From a checkpoint of a small image classifier: held-out accuracy 100%.
Rows from block 5 of a small image classifier, named by matrix and row number. Rows with one number belong to one neuron. Each number is 128 + 24 x the weight over its row's rms, rounded and kept within 0 to 255. All counts start at 0. Numbers have three digits each.
Before each neuron's rows are labels from the 100 images, of 14848, where the neuron reaches its highest value: "patch colour" is the nearest of a few named colours to the mean colour under the peak; "peak on" is the class under the peak. Only what is clearly more common there than usual is listed. The data: coloured fractals of 300 iterated function systems on busy backdrops. In brackets: how many of the 100, against the usual share in percent.
# fc1: MLP up (model.blocks.5.mlp.fc1.weight, 480x160), inputs 54-107
# fc2: MLP down (model.blocks.5.mlp.fc2.weight, 160x480, transposed), outputs 54-107

patch colour: brown (68 vs 25.2)
peak on: fractal (35 vs 13.3)
fc1.394:121123115148120144115065128129088107130160095110159132155064114107186110133145120135111137082143132158168134178144119110061132157138116133142122094159166140117115
fc2.394:133135153126082179141133124127134123125112084122137139126108117124135121117136104124129122142100177127164142170126103130120183133131148112112120099078139126125096

patch colour: brown (58 vs 25.2)
peak on: fractal (36 vs 13.3)
fc1.102:142093184111099146154113158189115150118136172138133183145094084103100132199090113137109144126116109093115122151148172119124133097124136156172083121140111133152105
fc2.102:119122152148082111091163153149123121147151116147106148059103140122142095109121145128135119141100149114131115098091105133053132132139160148165136107127124157098132

patch colour: grey (66 vs 27.1)
peak on: fractal (77 vs 13.3)
fc1.365:131056158131140118162136126112154147145142095113134147176102086119130114156137127105131089107144097158101124143151151096119128145150134120131053134161109135117120
fc2.365:144153136159170113124120122127130140196128108097096109105118129106148127143086111133081141150133170142147125158151136122134143120151126092109180135095153141202139

patch colour: grey (92 vs 27.1)
peak on: fractal (80 vs 13.3)
fc1.338:093117077097138155120150147130149148163128121115137153154127097148143124104122138137147141145144161110143091112136139149145162113090144163104125134129138150142107
fc2.338:115080140085119117179107092122123113143135089163117103149116113099122104116118114130122133125097101138131119193104131149174105116148091118125089120178157068116119

patch colour: brown (67 vs 25.2)
peak on: fractal (87 vs 13.3)
fc1.434:147142174116128100154099152130068134147136127130125120105112142133089141126134134141080149112096135120106129134102131166156131117084122136148137098156100206139170
fc2.434:142126111140143135146147164153150105065091153118125138130119167188117150129132144111099139137135140129151110099130118126068095154153140139123131100108139140126100

patch colour: grey (67 vs 27.1)
peak on: fractal (52 vs 13.3)
fc1.163:124145152128132118097132182136111087093120141123128083152147151140129134127131101174143172174102100122141098131096093123143102130124149138132157131159113159115119
fc2.163:131092056149103134093093077124201112132149115140158131116133152103092102111111161147129112113137163083132141107089124130109096160144119088113076131149124129138079

patch colour: brown (72 vs 25.2)
peak on: fractal (44 vs 13.3)
fc1.410:085079136126138123127158148099088175138154099130147143116081099103120170142142084150190113115117092112187107130111088100160118164107171119129081141136162145119121
fc2.410:085144158129108103116142160127123152103170112105166092127129119131075157147156118079114130095145117168110142123148121147138126155119138154111122133096154115138161

patch colour: grey (65 vs 27.1)
peak on: fractal (56 vs 13.3)
fc1.314:097150146177111128124194138136142115149135112127133142137170133137132110153147157129129184133099123114110131161153108078107108120092099147154154161125092117139164
fc2.314:121158079142099110129142129126083145151124106100154169140123132119148108144113133093151122163117136122134111138164120160121114132111138155137113133109208122138141

patch colour: brown (80 vs 25.2)
peak on: fractal (43 vs 13.3)
fc1.117:126153167107112105123123143127099140122082102135125115104099153187096098179123124097103109145126140130132106118126141140177066123127131143140137123159128133145127
fc2.117:135123102114119153109139128133155116141121135126156131146176121104133148140113090068128134128116127149187134181118140112142122135130096113094145117135120146130160

patch colour: grey (67 vs 27.1)
peak on: fractal (39 vs 13.3)
fc1.231:126122109131137127108146111106068091127122104125135125111155102121140102120106103110055084129148098105090150104101132160164126095118124174123112161112126136102114
fc2.231:140101141140123129142110107108154144101119122129146156159164131144160100098090116140141081144180110140153135137155114138129152113128131124114125101117135125112055

patch colour: brown (55 vs 25.2); black (31 vs 12.9)
peak on: fractal (33 vs 13.3)
fc1.139:120194101121105143167159113148105124114153122120101116142120117120079154163109141145140156147128147110112101129074097134131127126155121123122124160129101196140162
fc2.139:161107156098118151131103120120080162148170127106132121103131147127174097158118150205147127138088102114178123104145139155121085135140148151146153098135096145137163

patch colour: brown (55 vs 25.2)
peak on: fractal (48 vs 13.3)
fc1.391:071143152100105109111153147150135126168123115108109133142126099126117122130158112117124124142131112136102119170078131158132130102118119144101151127101147129147114
fc2.391:125087062130105138119134106121120114137105120132133095099100108143114126096151136136131154140103137132102142131146158133158174114159132134153138136156157123140072

patch colour: brown (67 vs 25.2)
peak on: fractal (39 vs 13.3)
fc1.390:113140119125099112147155111147159093137149127096153116127087117114123105123130120150118131080134103137102107118102114122139116169142136160115097153152117142118123
fc2.390:096155117105124122128123084090142162109120118136137123124158123103110122103123135101101131167111126133153147143166126135165149130154078117146144093151137148106115

patch colour: grey (99 vs 27.1)
peak on: fractal (91 vs 13.3)
fc1.425:108142132099148144103145131104123129144119113116138121162128101163167101140127141139128142109153167145153092169167088074112105126122119150128083142147157123104079
fc2.425:187081121054102108141119093117132071161126095104105158151119115102163103122116140139132137148085143087141118116123130117125091145163102097125122114151157121129144

patch colour: brown (68 vs 25.2)
peak on: fractal (82 vs 13.3)
fc1.173:141104163127128128122119172118099129107106129147172127135077105121140134124143093113109102099118101135122109125129160142144115127161101158114129109157158253143156
fc2.173:167165124123121093119123146110089110124077081134110162130110143174082162116141102125147113126145121143154124149130131143161131154140153132095158112141083177149128

patch colour: black (38 vs 12.9)
peak on: fractal (85 vs 13.3)
fc1.264:103123094114131124129110140159093110120132084120105133115140127121136183132096064121131097081132133139075155118141149103091139101150172152124135119134160143088144
fc2.264:141164184098139169151151151099093107122129137130145122144152120120122122093137118147076126153139146156100154100114126118131109109182130126126128150120154163095132

patch colour: grey (69 vs 27.1)
peak on: fractal (52 vs 13.3)
fc1.356:097126109110136181090147165123147169115106126140127132071122094179134079153143138146121117100133152138159125117108119110106134082149081147169115120120132144124108
fc2.356:082081114122127147122139150131192112114143112173105161092127096113114163117131104156147147153114154131143116141121123113132136102117117131090139139120126109120112

patch colour: pink (48 vs 20.6)
peak on: fractal (93 vs 13.3)
fc1.160:158087125081140124154138123133156132135140117099107110136138105169119108127162173121101126094126096074129125155111128127160092123129163133129133111091113123087149
fc2.160:103135105132113122158135166147111104140132124121145110121116136065102143088097146153096140115136107133099144125110081130108164137111178118114124156159111143138141

patch colour: brown (83 vs 25.2)
peak on: fractal (31 vs 13.3)
fc1.285:133117112164114166118142124107110128122109146143110146133141103116112089156141129160133145114069091145124109142147112135115107150132124120160176127141125128151159
fc2.285:106142120128178164115114112106124137116104100145139107127127085130145116112122149128149133143149201117156090143134127110099107146129113134092128073163127129108124

patch colour: brown (55 vs 25.2)
peak on: fractal (70 vs 13.3)
fc1.129:117117159127142132187123147147107132141129117143137143120143161162114163154121114099121122097116156101121110131099140137141096143152126098148131137158116214134145
fc2.129:124137079144143151132092169098082108143123104154132115170127168136087132145137154132135159156119145078134119144155158091142117149176130130115118110143140148135189

patch colour: brown (53 vs 25.2); black (45 vs 12.9)
peak on: fractal (93 vs 13.3)
fc1.81:131107157123116106128143171140094156140122134167139117132115140134114096119139116164134117085119150135153129135143173131147127087163113132133127118110111207139121
fc2.81:111134120143119137094116170138136122126141079100115129130129102155101134127139127114112119141112139125131116113116100111121105132118143111092123109134117187092114

patch colour: brown (56 vs 25.2); black (37 vs 12.9)
peak on: fractal (56 vs 13.3)
fc1.257:140121143138104132129111125107126130159148129152127096183117101142136131152133120125116111138132120152139130095147112088126137099124127145114147165134139222137152
fc2.257:152125080130121109136147169127122095091108138084112138166114130145071136143124097136172104149118163105144151124142139156126130184133133143107118124140174122145137

patch colour: grey (76 vs 27.1)
peak on: fractal (52 vs 13.3)
fc1.50:129132150136138223108145107107092099139135126118119093136169133106154124086146110114122149106156129147125155126111146087143163131155107073158121147120129092151189
fc2.50:137147099143159140094135121068142134128146097145127116095076065103108128111122115122105136144141109137121122109126098108105145153128131111124134112146145142123097

patch colour: brown (65 vs 25.2)
peak on: fractal (41 vs 13.3)
fc1.156:118147154161125122145138129158082122140097146121125194126110128114091123158143146091153163109109149122117148148142174158091098140150158123157117123175083140105144
fc2.156:095134110118115130092124154086106150150135094123108161147124182131140118140113170118121134145156130086156167105177105131163140116091084108149144087103112164146143

patch colour: brown (63 vs 25.2)
peak on: fractal (53 vs 13.3)
fc1.114:154150134126160133113105131135105181154145105145104075156110116111159129132139121121155121097179123099155108135120167121110123137118150128123103124100122174116115
fc2.114:132114124148140095110094150151118127110159165121139068140141134096122129147120158127110157171087135109147123112114115150126155128147107109111163095065116195123152

patch colour: grey (62 vs 27.1)
peak on: fractal (39 vs 13.3)
fc1.354:161093152152118185148146118122123120133105142145154150147105093134188135157165113122134126136095123118097094153120095121086157107147136114107123124130131167137134
fc2.354:098104094133118129132105123134121134099133125138106136122134136167103158124123175135160091117096145126145193162131148118104141115132116136133155076108153119126120

patch colour: brown (64 vs 25.2)
peak on: fractal (32 vs 13.3)
fc1.396:135162135118099136160089158111111096122171119155157082138080152103104115167118096137121146091119131112134120175083120191157136106138148094121133135153146164127153
fc2.396:130157115158153127099155105118142078118130127182155153140144115084086136128087100179105156121117141160146166129113096138124145107126135131110127085091116172119112

patch colour: brown (70 vs 25.2)
peak on: fractal (38 vs 13.3)
fc1.190:156127138104075122121104138122138143122112147129150129118118138120076101149112149107118142127111117098166137157078128129149126136105112141113139119124077150128164
fc2.190:135126151092115136134184126134119133141109118146131112112129116087107122164123116127104164123125144120108132125146120117146111082151152097142142092119127115121139

patch colour: grey (92 vs 27.1)
peak on: fractal (93 vs 13.3)
fc1.293:100141139159143103132135124125117134120105092114123119121119141162149090141168177159139106119134140142102089176111073144158103095099146152158118117122100131151127
fc2.293:146100101116089103136125155111159135160139106132082151088147129079122108140121131139139155138121106074143137166138125133122141098141115099124104111152164124138148

patch colour: grey (58 vs 27.1)
peak on: fractal (49 vs 13.3)
fc1.62:190093153118132156139108138105133150146110102152118156133129107105159143100171107136181170153120121146126109124138147156133125134155128157130112117097122142124141
fc2.62:140134163080131155180117129156172125123153136094120102171115099147123128209139112127118124153167116152108106103116133125107127146116132113133168152131170123161105

patch colour: brown (59 vs 25.2)
peak on: fractal (43 vs 13.3)
fc1.426:120118150096107133109167140127117129171067117107120084107087077145112134151112103120125135100112130132143090128127135125185100091123133118103137134152057104106126
fc2.426:170131101125109104130181126141138140150122119126098147133113125129112065124075040100092103126128145138149140199137112118141108151134132131112141105109150128139127

patch colour: brown (82 vs 25.2)
peak on: fractal (42 vs 13.3)
fc1.308:106140170108100138070102137115105162113126102150111091159120121121073120179103111150122126122094121111098118086150133150146101107133119133131122104161144131159109
fc2.308:128107135116133115069172138142111154128075127131155148168090118094169129179153121143114119137135092115124082113107168136125135115156112122099148115118189149116094

patch colour: brown (71 vs 25.2)
peak on: fractal (39 vs 13.3)
fc1.479:122103086158161102167124158118117136157121136154136158094128099132101130126074068145144130126134141094150099091125123089172127124102109127170092133170105144121122
fc2.479:113070134139115091125112123085139132126140122130136087112157128125184128176114144072127127124112132097128092099155123091126143135093094128129144134142151113077149

patch colour: brown (79 vs 25.2)
peak on: fractal (49 vs 13.3)
fc1.292:126171128077082110133102144134100123138102122155148101107157116099135114136128100131102110068142098141155139136120127141129106123131147111123115097130148158114156
fc2.292:117165162109121151134133105107141077128173131117133113087145145150108126123140067123132146151119150129159150155109091091134153151146147108122116112119137162097166

patch colour: grey (94 vs 27.1)
peak on: fractal (96 vs 13.3)
fc1.61:088163110098106153143156139132134188144145123122131127110149106114158112127104133096130142110121102089112093154121139115163136117114133115146133153085111089138133
fc2.61:100091139092094103158126117132115139184139092145132151105124142115094074116094130147141153115110101133121181167110132125141121099134141138100096129126153110106125

patch colour: brown (53 vs 25.2)
peak on: fractal (32 vs 13.3)
fc1.361:104129164127091100132089150093077120188169106095138118120131146114106136116115128150127098121137136123136155139136088137100110173147099142116117159147127122139105
fc2.361:127149132126131093131137133147116116180162113154134132089148071115105126136127139142114120139135136130093176153101099164104131151102086143099133109140129201107163

patch colour: grey (63 vs 27.1)
peak on: fractal (44 vs 13.3)
fc1.29:117160146094140138140155146143151159143130142155101158112150134087096116176115131141106142132125135097117106119157130170144140109136120117098125146119114080154135
fc2.29:114113143132123129122121132096151149148112140171101196131126161124171098122090130158111156124138108128154140122117162137141121097135085146114133121135118172101121

patch colour: grey (61 vs 27.1)
peak on: fractal (31 vs 13.3)
fc1.344:149128124147138143123083139152173090132096110120102137098125116129120172146136133120139138120129141129086087117133109144172166139127153123104105146152155140135157
fc2.344:134141117135126125125114086133095129178140161121154149110118132160156127115083103126125103131115159126112148179109162097113107129150144141124118149137120121100138

patch colour: grey (92 vs 27.1)
peak on: fractal (85 vs 13.3)
fc1.270:076061081164135138131156155133150139158113137170146135136100080123141080123139139111139157123158089154094090157139152147134141121120135136155100116112158089121114
fc2.270:104115129095061115119088084070115122188102078161135122122134123106159116128108149163109145133122135146101121159106154117126134087164129107134132141167160082113150

patch colour: grey (66 vs 27.1)
peak on: fractal (62 vs 13.3)
fc1.345:163079140086124122083118142130129117146124137096123116133160127164125097111127163107156137149127126081156159125155141102095107119141141106120115115141156115123095
fc2.345:163142132144114109130145120092119103119157096108101117151143099093097138100176146094132109070132113131109125125138157133097115142176128162100098147133103120132143

patch colour: brown (81 vs 25.2)
peak on: fractal (60 vs 13.3)
fc1.402:120120169138113151079095152135109125115141109103097126162127136123091071147106138126165120129139121134125126097138107147150099110110126102105112119122106132135093
fc2.402:138104128115142177116113100120112134155165115150127130099111126058135146139092128139113104171127132165156132168099099143103110106140132102107117119123165119054116

patch colour: brown (55 vs 25.2)
peak on: fractal (83 vs 13.3)
fc1.10:120200095065085113155127130121058122151143122130135113135134150107147115160146082129163133091136118133141134158158111132156100108151129125115106134149124173132143
fc2.10:160169100114153142138169118134170096116126118116159112150121120128089130153111094128096143144128139103105196115140147129115150142134080118153131130095149155128116

patch colour: brown (59 vs 25.2); black (34 vs 12.9)
peak on: fractal (90 vs 13.3)
fc1.123:145111120105119108140122136144105145116168112159124131116144101104108151158126100144114101121131131111140106117119112171092171126131088112133145091132154222116147
fc2.123:149139093114097149164142149120087091129098097132127136133123152123110153131126119116171139129126151139133124118135162112130103145129159106117139114170126162085152

patch colour: brown (58 vs 25.2)
peak on: fractal (49 vs 13.3)
fc1.132:124178111128132121137109125135135125145147114122103116138117075153135101152132150130085110129109082135125102142110126079189137133138201134135121111104118104131109
fc2.132:119177123129132124144132119110160112117102147114155111130130111121153103134140149161133141203135055081130120120085150131132139151170148152139130094135141109166130

patch colour: grey (71 vs 27.1)
peak on: fractal (58 vs 13.3)
fc1.358:111117122137137150153110128119126096163161146129081148134148117173109100121131122135093131150161149108120097182104099127107091154121089114128142115131191094139098
fc2.358:122126133117140148152130145130132146161097141120125121105135118128139140117134163103123131152145163144133149178124111128137147113123090116153162120074063138151135

patch colour: grey (59 vs 27.1)
peak on: fractal (41 vs 13.3)
fc1.379:116142105082117095139173110093096150150152128127120098125093086119121089147138164116150127134136118138147149126165123090154081134128085166117105129119133129121125
fc2.379:116097098122120125121152118138140117146119124071067092121142119127166141135110097160152171117106177164166161115082110105143163124111142140122128120111083101142116